config.toml
dataset = "pictures of board games with random positions, seen at a slant"
hidden_act = "gelu"
mlp_ratio = 4
head_dim = 32
beta2 = 0.999
adamw_lr_other_params = 0.00096
batch_size = 64
final_lr_fraction = 0
Rows from block 5 of a small class-conditioned image flow-matching model, named by matrix and row number. Rows with one number within an expert belong to one neuron, the router's apart. Each number is 500 + 25 x the weight over its row's rms, rounded and kept within 0 to 999. All counts start at 0. Numbers have three digits each.
Before each expert's rows are labels from the 100 images, of 14976 (inputs lightly noised), where the router gives the expert most weight on average: "strongest on" is what is common among them. Only what is clearly more common there than usual is listed. The data: pictures of board games with random positions, seen at a slant.
# router: router (model.blocks.5.mlp.router.weight, 8x192, trained with AdamW), inputs 144-191
# up: expert up (model.blocks.5.mlp.up, 8x192x192), inputs 144-191
# down: expert down (model.blocks.5.mlp.down, 8x192x192, transposed), outputs 144-191

# expert 6
strongest on: draughts; nearly full
router.6:454500470511453508482489491481506505547466483491532512495516518529499523507516486506501527478514519491535526522483489488532495468543535478501521
up.23:500516498491464502470544503530515480529497584524480513511496511502488522517498484552512493518505502478492503470487468489491492500482534523512553
down.23:498477514511536527483453571541519529508550548486503518499501502443514532490515520542492489506514482482505484441479507523505485531523499489470483
up.24:482495492553543478513537496535550483517490512498527484484509453504497490469514534515517482473540440494525509479540502573512517479527526512511525
down.24:530511472514507471526502473517510514506468467525485506514497502464504509519524480405502511547488490490484501494550502507523506420482466515486530
up.25:522485494507532499507537473537508521515551472556525488498487501509528502545488493521508504571525505515473522523494519471485509503514460547529503
down.25:481501508511514513519490467530478484515507428489479491501505483538498460543500502521490477433489491474503507581518470621504500454498511479482554
up.26:532501536477516487512496527483513462516468501508514536490515499475498498496470474490526453485472497499506495521552523466536507479490548564512574
down.26:509502494494510515492516513482482483506470587496473511467491495530498518475487553543512486491462511522486487488503490566520504509507526491498411
up.27:502472551527502516500502496459542520510542474451526470528490487529461497475488518447502486520504509553507504490533508505497485484496550511563543
down.27:488489534508499538504509517498527471490595530506501509493491507453521511561485521529539486516508488517529506498456507464481518493506550526440430
up.28:519506461480520491515495515497485531519510484477541485533526508483513463471511527515512533497474546470513511487521520461554514540467509498492512
down.28:480501483501536507514476470486510502511514490463450522492501498513497484525493487439498503517460547485510523504533504478504508449508555510508494
up.29:518494474500577509500516497502490503493511519465516470501491510484541480539481488548501520596518516493501520506497513472521508541462532508485522
down.29:494499471483522456489482521505480548523535563514511536502515517448518524503531551519525460552483484482456514457468530490520482515463493499490437
up.30:504498537521518540508500509506469506499496469518479496498487523504443523497470463471498482482438545492464474497487505480511484483516542504459527
down.30:488484486520507530499507499506486499511552480497475545520477534454478483526522486509500500450485481503467485465516469491498490434516493520527546
up.31:507492506526487507515549496494542519553493547495519487501485483533480533527486533543523544498530493510501496453475522544492516487498545559540510
down.31:470504517523485538496517510496532469476508561492544495467479498427505564451503514602522459529504487517473490458483498470474480553532474505489513
up.32:475497509485523514500523526498517488522453517478458459470462503540527542504543502558463537498483524480503512455475494461461518525483518484473538
down.32:502487485492506497503472473505503493501438482489474505478478496483506560486503521543453494546500486490525498458530504536509485491509471499509418
up.33:521507437560521503523519515489479485516477533485535479507526508480564488509502518502486547449479501459495528478477491497499533493520488544492481
down.33:491494492506522489471498502497498492476498538496478475478506479542477499474496507467544481502467477489509488520502482512500503479532507502486595
up.34:528474496522533495474495494523518495523517494549526469467484505491513513462536475528512563523515529463476480469552530506511505509515476511484524
down.34:492506514504486495465514519520527500492482488514508492519490493473519484547482456537490454488531526494527496532541496526484495509499469507507565
up.35:480502528477506484466515486504512508529512492492488479510465432513504504489531529505526483489491504541513509508504467542482435466462524476507491
down.35:513506487463502461518492465502486508489493469519500524501474451492497480508518468522491522486500481527522495529532512515514538466468471490493485
up.36:519503512487509498497549500508529493515531515511511512462505500480536494530470488521536519539483505480459522532496509482529489469494520520490475
down.36:497494497479477486496491462501516519512483542522516517491510489501511514453509460537479499533565494480505510462514524451487516518497458512514413
up.37:522526496548486465528532491524506443488518463466534510507566481496517492491484523460545512474511493478519483486511499490511502485507551459519501
down.37:520517497511492484481510486514497519496499519491514488491506497472510500515504525563561531428492533480551497532472513509457505478494579502484492
up.38:498490521487515520518526467495533522495525532512541483501521467511473502525488505527525518450476526493473520512505505535508508434522495514514552
down.38:505511498514492494504532553489492494509546532493507505522507491507498492525504494532501505466479473487481487505463521410504483560519509504510451
up.39:508496480463447517474475526489490509512512532493497515477514506488485447558532473505503537489490531510527491534502536437537524590500486455483525
down.39:485497511521496490502549513504497489516531494543453503559532472522491469552483492460493510466522506492482512519500490506511469432496588511514522
up.40:508508528517536522515533478495518488462487501482422490472533523484483486469487499476478515512503488474515458505526479465477522539488458498493498
down.40:529496490500508491508485457510469512510441441515499509504479505476486534482504497457465498520484483476477524491540512457513503488477447483531510
up.41:499523483516442515517508499492495506484494479524493485471511487528475482502484514502552488435482485505495501470501495522506507477490529546503489
down.41:492516499461527489504484492492496508518457521461484491468509501480479497510497525459506490500458553486489518471464513501505484450476507516530510
up.42:517509492513503506528517492527488517527506506497499463509532482519469456496492513487501504409474517540513484506525524517512518491506510525476468
down.42:494518493526480515517495521502509454517486514510512522512569449504493443494480485483480484571467520517500528556503504495463519530506472496511532
up.43:522536521468439527487520482519518528529532544514485512512527532477494467518566523556514527523505518532482542506523500526536512516516509533474431
down.43:464490520517519529521492459508505499502442488479506467525526522519478457452489473466509523480469507513488483503521497497479480478489473537474534
up.44:524479515532558499501498493474514499543521506532510506505525479481493477481510514562466506509466556508506488534545529464526512479523500524506528
down.44:484495485480501490515489497505477496506551424517518491539515478521481462495507515500498502483467508500476520582480497535493519539500537498500497
up.45:477509475477460468502514487480511489517473495492486513511493488430459520484505480477512492502487493493493462529478496497473517463493509527481417
down.45:516509492491515491485510483482495502489503558505542488545490511474513515401504476488540513544528471484510506450523488442507485564502498505499507
up.46:496485513483472518491495498475494505464487502533522517487471480501480492504456498519532507549494529514486528500543505531490487512499540494510481
down.46:507513488493487510498502515501498529459509522494492502473533499461503492490468521478477484544496524508507503487455505437469497491494520496523510
up.47:503520563563577485515521509517505526486453497525533531511486476506496485495471515501514510519489546494473468506510505497501498496545544507554541
down.47:520520518509495472481492536492506474497567534497530485504539489457525509496516532548506480532534504494492508509453522470476504525546479512445543
up.48:479510523490429496471506483501508532500570527514521522512559449489481459550485493563518485521518482520465480501504473490489464499527482474526516
down.48:497505505497500514481497516523503510494486418500514499503487525529511443499502474440506501489496527487516498514500474599495504462504546501499514
up.49:512532511478494493508524475515510513503501478512480558545503516477472469510493532515554475554530521465499463489511501498513478509470520481529526
down.49:509479492501504506498495525503520509498434582505491521430458484512500549482511531496493510524526448497497497438534529485523485522485521501519520
up.50:494517491534534509486531529505500504522481528498456488471450493525497554493484487498517528538498531474446494456487498500496513561464511533486543
down.50:516479498500495495483476482499480518500465535485475500474448505478484573489502512495486507485528499491502500438518508488510501462504472491504507
up.51:516497544527525524494558524526514519456460540546495475486502473457503498522504507500485517502512480458484495521451511501509500498539493445501473
down.51:505457520503480500482493511498512510524552394516510530496502473525486472489503479509496513466512495472509499520474487496520526525525492476531461
up.52:501516529457509529522525465496534510510542541492485474508521522514524493531524490522476508518535479511504502458500506526490518503513503551490521
down.52:525496506498502495528493559496491486516508513503448513516498499548498481552490506553504488407513485472488527466530502521526515488487518466498494

# expert 4
strongest on: discs in an upright rack
router.4:540501516510493468471492495488485477446530527472519493501522469499497514519508491483486481458500510476485473482449483510464501501472511455534499
up.0:532517485475512519526530519503537515462502463515487478482500538528522500523511489469537536477469522514490532481521478477472496500459504474488491
down.0:458494460475493508488495457509532509547494501497471540465481520473491509473486520487529464520485505511499463483499521513539508529464514462513491
up.1:530496480486468487511533496551505504551489486480506504503489495524505477508499524494536452496498492464520540466480485484457528494517497529550495
down.1:491502461495547503529507520434511495467486501531519481515503482466486499469494502516505548502500497473528449480497531517528505492500536509462497
up.2:463489525489510487481495500495487523575503485507492518498472537515519485483481539492528492519494499499533516490522514487474531510477506522497453
down.2:527488519474494479542470530505497492451507490552489482521484519513476507491526496484484506498464514504511506528488508493525475466486493461535595
up.3:460501492482556537507512469519509522512548475528497495498504492496482493512523522511529518490491485509521492516509442536467471525502477531511538
down.3:533482513494478517513507537468494492526511418475507487509491489550496489462491459525503477493491497508509507516509553496539524476488504487495464
up.4:499478539490531497486523525530490495484504520467440463490495528464488514513506496519481468498471489496506504513489486468474509508509482478485467
down.4:488495490496507517449529503499506500482521494511490502493515520566523496494509511475499511477541504489495469529517470562505494501505558503530548
up.5:511456494463506527513523468470465505526456542555522503472470534485489476518474519495483526498479480530511459456480551501511520472470541480527503
down.5:472473480450502536492512497504459506446562464452517508450503568488513507481528511513480468528499498547497532507527450523518484506468515469482468
up.6:506469470496503526522479470518536489501494554503487503489528522501516492515496515530522437525530482516528494489509505495481506490508484544494454
down.6:487471502455498524475494525472494503490529468499477494474533569498547495521511513498514482512483520524511516547481475513513492485513465523503540
up.7:481507501545478510497535559523504501522488475530469499515472495517510518503543554500494509500492567489518502528538497576504505520498530491453489
down.7:484483493526512481525489443475478509505469461527476490551492467518524527537484468532493488552509517482493525497487495501498496498498553511530497
up.8:488499527462525481473548450484493494492547526531476467497496521510513531490476488541475472581549525508498516483495500529478529503529491538481515
down.8:492522478522525524498468555527500499507542502516503477510475524481504530520517501539504495420518484503504515480492500472477500537484572485500468
up.9:535480515490507481519486528532521529521483494441499506489516506505513522503542485501506477532501481484474465496474525533448542502522488527532498
down.9:468466511495512475491479474483508473480469491571500487498513489519507518500472526496523500469506489487469529477560472468555459483530492507452510
up.10:492509536529477542536463496524532464444489519522496475468517487539513473527508496491475532481520476482458518504538480493511507484487484582500487
down.10:523503505529543524481468483479511541558479504489483522482536488458493479502486492501489450508519481491463490503429526519495517488507532551534508
up.11:516531483530481538502495499487581508499471502494484507483506524544496504517557502491506503534503467512479508500491473489495490499505474511510516
down.11:497506467493530503541448491525545513533464511533489516478500489459473501498468524500483520512467456499479505510521538512517542506504521473501495
up.12:487477489490508488460477543470519468493512507494508465503505496511527511535463472524464458507499496506514486528498473495511478548510496503535528
down.12:510514499512519529491494459512517497478438472500502505482520528497515471474506527472502531516481454532565488541542517529443538494505489501498493
up.13:483478490520528525490539482490500508521513494511511520509530480507492468530536522529474514511527510485490516512479547503488494480507565595510561
down.13:542514485530503491549516492514479513516451514542523505489525463533490504484458514517515552450467469449474493512535488537502501522489523541509496
up.14:497460483506467513464473524493529547518500496502508509497482545477482539497467514484467503522545504488492542494468508533474499495542514466486515
down.14:517500480531505517504469522497530476485542495503508486533502508504476529516519499541499478542559496506500469490500500441554493512544512484501532
up.15:510489483523567525480521515468494530543496510501542475499500534488468529476532509527506461493522486472497522471507503485536446490508499489467445
down.15:519480451472437520510494497530442493470499497492546524483491521495474521497484528508479484512480505464517493495497496526475550516518505463520498
up.16:472478513520530539524518492497497502486485502511479501530510483530494501555511537474472534516486508507501501512501501498480509516527502518501499
down.16:501471489519513528536526495539485475528485532504446509531503495478505530500488521478479401496464509505505505490471471495483490515515525493515446
up.17:501515522500565529524484531497536509470512492472501509476524488523479541497491498500564529527500508544532521500551498517554452523494522492519543
down.17:514497503487486525490474527498534494511474531516486483492540511501496500492507518474580474454498469508544486462477503517465539494493460486482517
up.18:498473547516514530513540529492515488505449513538497510497478491488510486502487544509460541515480499489499484489500530480525480511449485465493509
down.18:479486538494512498508521491543492510534494509484500486506484504531527482508538460482470510510478502489519534497535480517455516530448491425492492
up.19:499513515488521544448529518502554489508476535537474456474498518500505465547561503505472459497500482464500501484491494462524497509514490476535537
down.19:509493492493453535539522493487533498502493535474516545506483525537494479486417462480471502502486494463507482495509497494503531525505515465482524
up.20:482486477493537489521553451463528532488558479521468489517511477528472487497538519491488465524475528496502542487527525506439504495489514556499490
down.20:494525453507468511465537550506519472517519520450484478511467485458468514481470470534503501475501514500488454468485480482551484504459509524517498
up.21:487543549468551494517542488471507516495540507529530534512509438541458522511492504512527509529534502506524460500531492525518500509508532538515522
down.21:489522515483495476476568487526471477491490516499513454517509434483474518496506493491487484517492479508518508497486542523486465476519490544516511
up.22:502499561466557482462511483482504518487539459516454492496496454492533479528548495484487504532488494511497474481505504497466532504506509513499544
down.22:504475535480443467518500488502498484515478477484445533514468445522523495494465503519510525523485499503482513495512496481532491530507514520516481
up.23:501518530567488493510480475485538517520478500499495460497516493479538501521520500470553534518484503476486518505475521525542505531459512500532495
down.23:494504511524513485507467531512534496507460502531492537471517490515509524502476525489544471482493507438473467490539486475467482457449494470475533
up.24:448488509546559553570541529488472493554471490509450519492509504504506493494517503495490517547500514502498519500530506476483490520475478533462510
down.24:526479494527473522429538467506456495458494494496455496487542521509518480502497520503501476487492495497503492500481518518508506511476463532528481
up.25:524553520490529520492476530498503526506485492508530533500494472501497508529504494493500491530501471499486491507443504505534469502465515504507556
down.25:487549515508471545471471450508532470496530465488505468492514483465490536472499518519543522472518493510512491521518510475474519491491511519496431
up.26:482465524464497505558520499474526549502516519511493519491506491494523505538480493498486472510511491517471547481499504516516484512481540522473456
down.26:497487525490540506492487507505516462525492499480482496503531505514511496511522526425474480532489508505510481538529516522525497470507462499510485
up.27:522526545539510514466543493460531463494490490494557482493501557473421512487457510506533474489518481500511499499501549501476544485484496514513503
down.27:489530510512507491547535503562528538525477487525549518487506524522407509481535508518515540530510471492504513493519458510532472503479527509491490
up.28:525474515467492519484444479503497533510509529521479469469462517494487495478483474552472470494451479500500505501487483451481485466482505528490452
down.28:477493502424526517532479520507511458506519525511489496510463514510503520491504530502474434529489439517488461503533488506521514509494480482499433
up.29:474517499459528460522495513498477502549480474510511543505489535485537480483440500482525467572526505491498514506507493537507528500503496535464491
down.29:497527516475503477493491443483498503484472526456532496497491506445508465552516510496497541549481512486485503482497499532518472446514526544480502

# expert 7
strongest on: digit grid
router.7:473495543489487538518524478492479532516467446515525512510476513526526494525526494481543528535515506513510547511498508504544523482497526488490510
up.23:512554553490476530530538518509558492493503493526502470515518514518472511523521485481468495493474504502497491501476496497489484505508509426546502
down.23:491549547474521527453522478501530521494499515456500524538530516484470527497470508514474505506482497512512496481511498504496505511497473433467519
up.24:520485501488481486528510506503522495522507486453494521498501480481487495530470497495491535506523498472499497517519529509555497490493495531468476
down.24:475480497490505493462509480487513495477502537523507484474499489493503516475517488518480477541535513468506496486465469502448495529496502529530463
up.25:495526472491495489498520501467493509495468487493527500481556532494537505528479529509454490519467492483452508483503493483464503496461515570492486
down.25:488544471500493482501542477527480481493461528482509479487553550529540531518513496460472505495479487490463493503485502468511485492465524551498447
up.26:511486519485497525516518511487508465465509503461501487484484511494529467519507471494553467468506489479461491460495509491540483493519507475514489
down.26:480494513506508546518504503515517538535522519552508519500498514502509470507505522487540522496532507493444513501521499525476522496503521472492524
up.27:494508526520519487504516455522515546450527522531429471508520477507518516525478485484520468546541472488470510474483512492513559517524523497514439
down.27:489523527509483473501518486473523455537532463473466515517529491513529494543520542503536507505532491497453485536497484511497455504500516522469440
up.28:552480532506492472534492512474537459507474485484516486495482492469492537519531538489507500474537491487459484490506502476487516478466507476528520
down.28:440494524511495468481482493517526533494495520517538483519496507517498539486482434525506499490521512489461500510466510522508475542470465472460521
up.29:472492482496484476522495554533471486510515509547507525504473510499498477492501508523509485522485529506504509526493502525508492518506498460513473
down.29:505507489500489515486512480512504512482557442511562494507496513418501522538496465597483489456537485499504488511498488507494488509504508503492535
up.30:505488498451539518531529516498520493481497502485472492496482520517487467519532457481532482459499491454520473466530478501532485505488519540508517
down.30:489463465459452519491503485487539515500510518519493496535495532492478456513493535509527516511528488441528527490477528513477534486476504539488480
up.31:471554487520479568529510517500512513518475470520498482483540467473505507521513437484437499490479477481521487496499463496498498496492510498498506
down.31:534567476510500559507511490498519483478471465502524482488523493519531516527512555511481498476507475484516493482505545480509481480493448518516523
up.32:498509533522475510505521480508532501529490480516472465476460455466472509512505494497472479497504477497516465465529491507458492496460507450566436
down.32:499459511471518494487506505487511473483482405515489482470431452495480471534490490473505540490478513534499502495465524517509534514488464488484571
up.33:484497528508498550451493491490524494462487494496504482449503476509448498509490513509506484521523521506543531492548517493516507499522523493507504
down.33:507499539516490559544494511509536512520474512501509521460497482477457520480502478481508501522518529512545466469428477484479480497522466490502487
up.34:505459473520477511547496503460455481500472479520503495495487484464549499511547520481476507474521478507538506502527515491495483472474530513537513
down.34:517458460512528516458488503546446525501492528481520505504505488512540495486467506508470489493514472493545502513449501512495513536463533494458489
up.35:504469510446461490512511484482516504537532480488472510510475462469506521532503510505494512517514498491524489475493515521492470491527535497532517
down.35:504469492449528484490509490518481484463541508493458456527475490516514516533510502503482490482525512482540509476494483486507537477532501479459474
up.36:523519541497539486526473495478432514484522508528461515501550502486513502513448491511511462531502482494481513484449486483494477490524528499531480
down.36:473514550500458490470448505525455513517511506480472484512536491496507513516562520506503514500476493500480495500541503516493533527515450504475505
up.37:467479468520503498514471499475480516507486484485497506521490546511507499525491497498525501527491530525538511465451508472503475511499549506514459
down.37:516500477534490516495470471514521484482484530518513496508495550489509527495487511504525473505487539525526477473527476518482533471479475518494525
up.38:476502505498495509497485503511509505534520490511550503533533503534493492482491500549519516484528527501510512537507499566529513443510540509503527
down.38:503489507500511491488488548512486487522574456499467526511468486494498482576505469437512524502513454500502518508471500384500508494506506502497474
up.39:496496491464522490515526470481510502516512499474480494468497459491499527525547481499467498463497510486470504498515495516497514449475473531489561
down.39:505491487492482471503512489519499514492450519529507486452481466512506502497479480460501485506559474500504501491495514457507488473483524492506429
up.40:510537488472499482517505464478503491534546476472496538519554514553483518523489477545492507458488475497487493481529495478522503468520521542522593
down.40:526495470487506486499490562480492513492567506505500514468536494455482510506495536576517527530477466497483501485443533489503523483492569491508445
up.41:487495461501486482493477498520476529529506468506478510466517494505501494496513481520517504514507475498514465488515512457547520510482542484515486
down.41:519491471490498479526469503485493507481502453503497487475499507501494501491490531454505484514498469492497526473489484536461516493471464487494523
up.42:504491479479498496488528512495476455501504455491513456469506515519488475520544471509464499533503520480503483505482482473503501512466489472505507
down.42:471489502518489540532523453506505521512521436493499551524499507463480516502459520484484476520501555477500504504507505490473489473454486491495528
up.43:495506474561461476522505476494545530518460518510501490485542504522552511497516507504521525518492460472482498477474513530495557537471547518567456
down.43:514500487544510487488492516526549482505472545515473526479530485549532505478484522487503469499512479480454507506534480486486453484461492502461537
up.44:502510473437492511500531489469480490496498486464489503473508516534528511506509487473473515492459516497461484475521471509523521510479552496467509
down.44:489509484461521519503546527538478513497485458543516511489513521462522501515506522498467452472481499491447526494484519503475443494465497504529521
up.45:510479539480468492566474499497470503463480486540482459507496496456482485508535505520521490523501513535549528479504532521509492442530505523502492
down.45:498483530497530495432482499499475498547494478466491553495512505509484513511441493501522509505495523522540460465490473489488508528526532513501487
up.46:448521482464506463533503493515507528478488465485479500471479499497499473498522494477488476503475520534500466471510504517494534520521514502533506
down.46:543535483476493456459492514497543484508480455533508491495486509513513483510463512498475492486504518528504541501506479500506448505510483506487511
up.47:482503515502495529506511497514500473449483482516515461469459504521441518528506443495512465483464506459518513488470521519452459520458505488502511
down.47:516483505497478517541510547486500527543497479529531502487459527515471491502517548493529516466509496465527481519532493471549535491466472480510514
up.48:500517509547491520527454490524490479476504467543521446485480500521508454527535516525486520514497466536502505510470531515471523504520539488451495
down.48:523509497541499505491449493475484513516514433462540525502486519478508466496482479486502499524506490543483472494515490520511463486524461491553502
up.49:506509446497459522483484509522482488507489489507465492489501541468517480494520506476527507523513495521488483480453480516472522509441460523484477
down.49:475523453490531519524474490489490512474514487483471513507514539520516481512482495534533483512515489514500517511527511479520470511434552527522497
up.50:514484532482494519491501482478430485535470478509494531506540501531493490521498524511497479545485456497536500476488482488502487474512513450530456
down.50:495496560480493517535493511529469531464482490498523477505542486459482503514509482517505499473472480486496503486491514497498514513494548462488486
up.51:485500495496533484522469487531453495465511477512430494464497481493499505529478484509516447522553490448541481479498514498543499496484519501490492
down.51:501506533498453505494459506463484534537528512501431504485499472512487532510543535492509541484529514450525518487495472508444514475500506528533494
up.52:506505486448479488545552504496512470529475469504448481479484475497479477530521478506484479449504460480563443473482533502469506474493507503533487
down.52:489541489461510525474551464526536506489481508500476502503496476473468486498493502496489513539504479482553566493532463505527500503494510515451539

# expert 0
strongest on: discs in an upright rack; nearly full
router.0:540503510513513464475502500476483475448530529472515498511518478497496508518486487494479473471494499479483478475461475503468506504467508469537511
up.0:493462512510495482484515456490514514499520519448502465482511443480521508485533503491510502452497480486499501457508516525493472466514480508481440
down.0:498497501477508501495529491504518533472496451503485509511553523491523499541484503519499447514462524497533485542494475528522468462547488512478419
up.1:530560494457509505524486532486441481463499462491520520455504493520495537509494517502525512493489486518523453511490492512565502517517497446482523
down.1:466533495473519491496495508537431515544488499507516465466501508491483520491512482506518491512469462519517557493517514474458504511521489456528512
up.2:494504538531444480470484511514473502468487464481466497534529501472520487503507495490499501526488532478509500523526541544494488518486479506480470
down.2:485515496510509491547487496487492484549533476518433493539520486536506527475496489461470501481496538491472499527487496440497534499494495489529541
up.3:533476518529506544497513504549484514531526513556510520503493471489522548488485487557465558486497490513481499496508522483465472460508525476513523
down.3:501475520461507511499486471483448508512475509488502509525512459513526505472526499494480512499526433496509492486512489467509530498508531475519445
up.4:522513482529502547489501521524525520553505506535514520503495532514530506507462517551501523459477478525522508478500531496484470509525523489488532
down.4:483520477528529528479506450474554499470521521509531465489510555500560537542540485504538479514485525530533491492463462499510515482505486486530503
up.5:492452511489483523519445524498492481493488483521525524457502494532522475510442452504522438485500447515537496495459446469515501486509497494536520
down.5:522459491495498524472483525480491544469496525493550479485529521460501459453548550474528541498512459531540484465505549521499480491520516517479497
up.6:534522496505501502512511531535523493507506477469492510470521514513499531468508513492478500511481496474516478498498528551525521484482533507490528
down.6:476500501510520501501502507464507485492507513523485488480524528499514498484505527514470517471470519469510513489507487514480499533468470511512483
up.7:520487506529476516486457506482514495491538500508517497515436475528492533464439547511511515516486465504491489529486506614493497433525539490508523
down.7:475497479561527521514505522488488483486497499494498491492451491495496480487543512495539469511491417498478495531496497559520486487537524514490510
up.8:493553537459452497503524504498489501452527483494485498519524495513489489514481496525522503508527503510522504513514490496546496493496525501524548
down.8:497522512510540489522523486516503518529526456518527504494499475493478512502523501589496481488544514511488512519470516475462504540503489473474462
up.9:549493538482498510548500530501502483462514487504472471516477477503494543518501497509481511465529502506487480520491526528511531514512514499508534
down.9:500520502466494471508476490478504512490468460513458498493468545532487555498521511455486514541489533508502520512521502495503531410496473486502530
up.10:504504498495441456476515493491479487488550554493544495509465513556523519468493501516477519479521508494470503464558508500502483454500484487509520
down.10:497509494497522466532510478509489505510551523506492535519450498431501524482516482488485527482477523504456503460484496501515508505471543508508493
up.11:518505491491480505513480523523494492494450497535530543455484511495531505491480472553545513542480547528518521530508533521527516490493556481510456
down.11:504505496460511500462493479498506510488476483476526491432523527492498489494515560521484466521501550509492484526481478477492473523512481501515457
up.12:559481512468565487521470518501510518483457478556533487486475472490493506524523491491517537473483497472513507496486511513476479509491541504506565
down.12:462457479464455458498492516505503508542477498457513516509460504476487528494462533546490511489495492442479507478506487498501526527490495440506474
up.13:467479494516530529502523503471507490539529458474457517525538486472484478525530493478484518489495512493526462516510476518461528503478525541454510
down.13:531489505506475516539480511524534503480492486525449496503524485513486506493489548485461504489500493478511549518472523483526470500472492520544473
up.14:525484532563474520552538543456514489497475483497485491513495505513516509499506509499510508458496506495533505537513515511498510481537501534480519
down.14:480482518507511502463490524504504521515540482505495488493505482501519483502515486512508468490526505487515510481465492481508486516532476520499523
up.15:478444512476497497523509521487528485530437475518521483476494476518492484520512505491524493500489510505500534504522485490488495503496528456517478
down.15:521430473526475512479524471533522486489509474503483487530523493515544496530486488495549560471529507513514486510529508525502538500496542497509514
up.16:527555477516538509496508469503492526513578515519544521517523522523491477490523516551486469565551503518500498492489508482517497505494504518546503
down.16:478444512520505511513521524513519511481481518525450537494497543510551476530514493544511472460530501497537506484496502509486507501519568454515518
up.17:475512507470531491537484534534507497462513508484454480466562493511470508567544472513461484477502548484475438509520465518518472526484514515491493
down.17:509531480511507502454463476484525504554497495504450493463561522490508531493463496539466543509479540493518529484532486514500560431519479509480487
up.18:474514556533465486488530459517486507518584455494494498531532517541524487529476488501531484475497507537498519518510490504519447483531516535526441
down.18:485520490482474506496507505498510479498563467499513527461512526504514497564472513471486535550505476477505532538534481532513526520458516477525497
up.19:492502459525512497493512489477507488539506592483494475491527532522502469484463506557458479512503513516513520497521507493508484497516559498487484
down.19:528503476481493481483486587471489548513477561496476528452469502487510507536514530550511478505514479500474519424495533489545503543512519488519501
up.20:495547486452474503508480465516522475500518517550487500492508504484484487527490465519554542479485472558529531498502463505498495469519507564512498
down.20:499563506466535487523496509514540543507489519453505503521466491518478490529517509504547475505489509574518433514488526480495514519504498549499490
up.21:489496509523493532514513512526529492499498549548492463447499468552526534539506503541484519493513499472474486448526515539466504507468515524488546
down.21:503478482518522541473521496484527514513487495471507504468514484486520470502467487487491505462511479457502492493494474527520493508481499539485467
up.22:456477500507532503484535524504500517503482505477488504525515452458467484513548545470482482525489505524485522519507484495493505507473497511502435
down.22:531494497472460534522525516502496477475543484520499512494513544490510522467503525517475538494535499517509480509469510519505499537489538512542510
up.23:482503500548475496497527500521485475520495490499500430422503555519523480479516522501490448470510507518507525497498513491501470507495517453500478
down.23:516502495530525498503492515489509528484508502493487541471520580473523500490500489510483518520514543516496460499490484512510526489492463456507532
up.24:495484504484538556497520494556478506521518483495419520465546502482496501501514489499469532480496464435493466481492529512510519468496512524480502
down.24:503492498514492553497500492469487498494517498508428513463532504477481527480492502510478488501503460432470531466481460489458479540500512527510479
up.25:486469524518534530517523481529527444545505494544482493498539496515518442483518518539504460479503501500532506514502521461516435484480516504493467
down.25:518525515511473505502524480475501462498558496483453495512539454507467533520455511541500470543510520483475498504514499470463521501483537501492498
up.26:492552499526512472537510484476503503538518496493543496480537504483482487520521504484544522478504530480526466483495503531527476485475493452494497
down.26:511557502521467465450489512513493543464505485515540514467491490479500525502468495540539496503494527481545522473461502486503530484499504457491485
up.27:487490534509497521542478523535493545549456473533520521484487523465479492514530525497577500479453531536525573510476521515508497535496557459511511
down.27:485498511521504522496500529500490468468533509499539524446446511477510525462493495541551581441514483498500456456481503462468512516495482485497490
up.28:509478526472485517485499518467535527479490511525489490521524511460454455511487508498492480517501518529512494524470474478547493511498504476522485
down.28:484528519517505504481516501525519469508522522465501485528491498485512503465499500544543513487468547539544475522457467479440496514523513483498491
up.29:518498563502521516494490523481477534544482470531514489505487467491446558520528493509501505498530537502474514500448469552516506481510513510542550
down.29:483480525513489492489511509524472468480451471503492515508505490538443515464498508506482514467562516481505508489546517463492485503496547518485529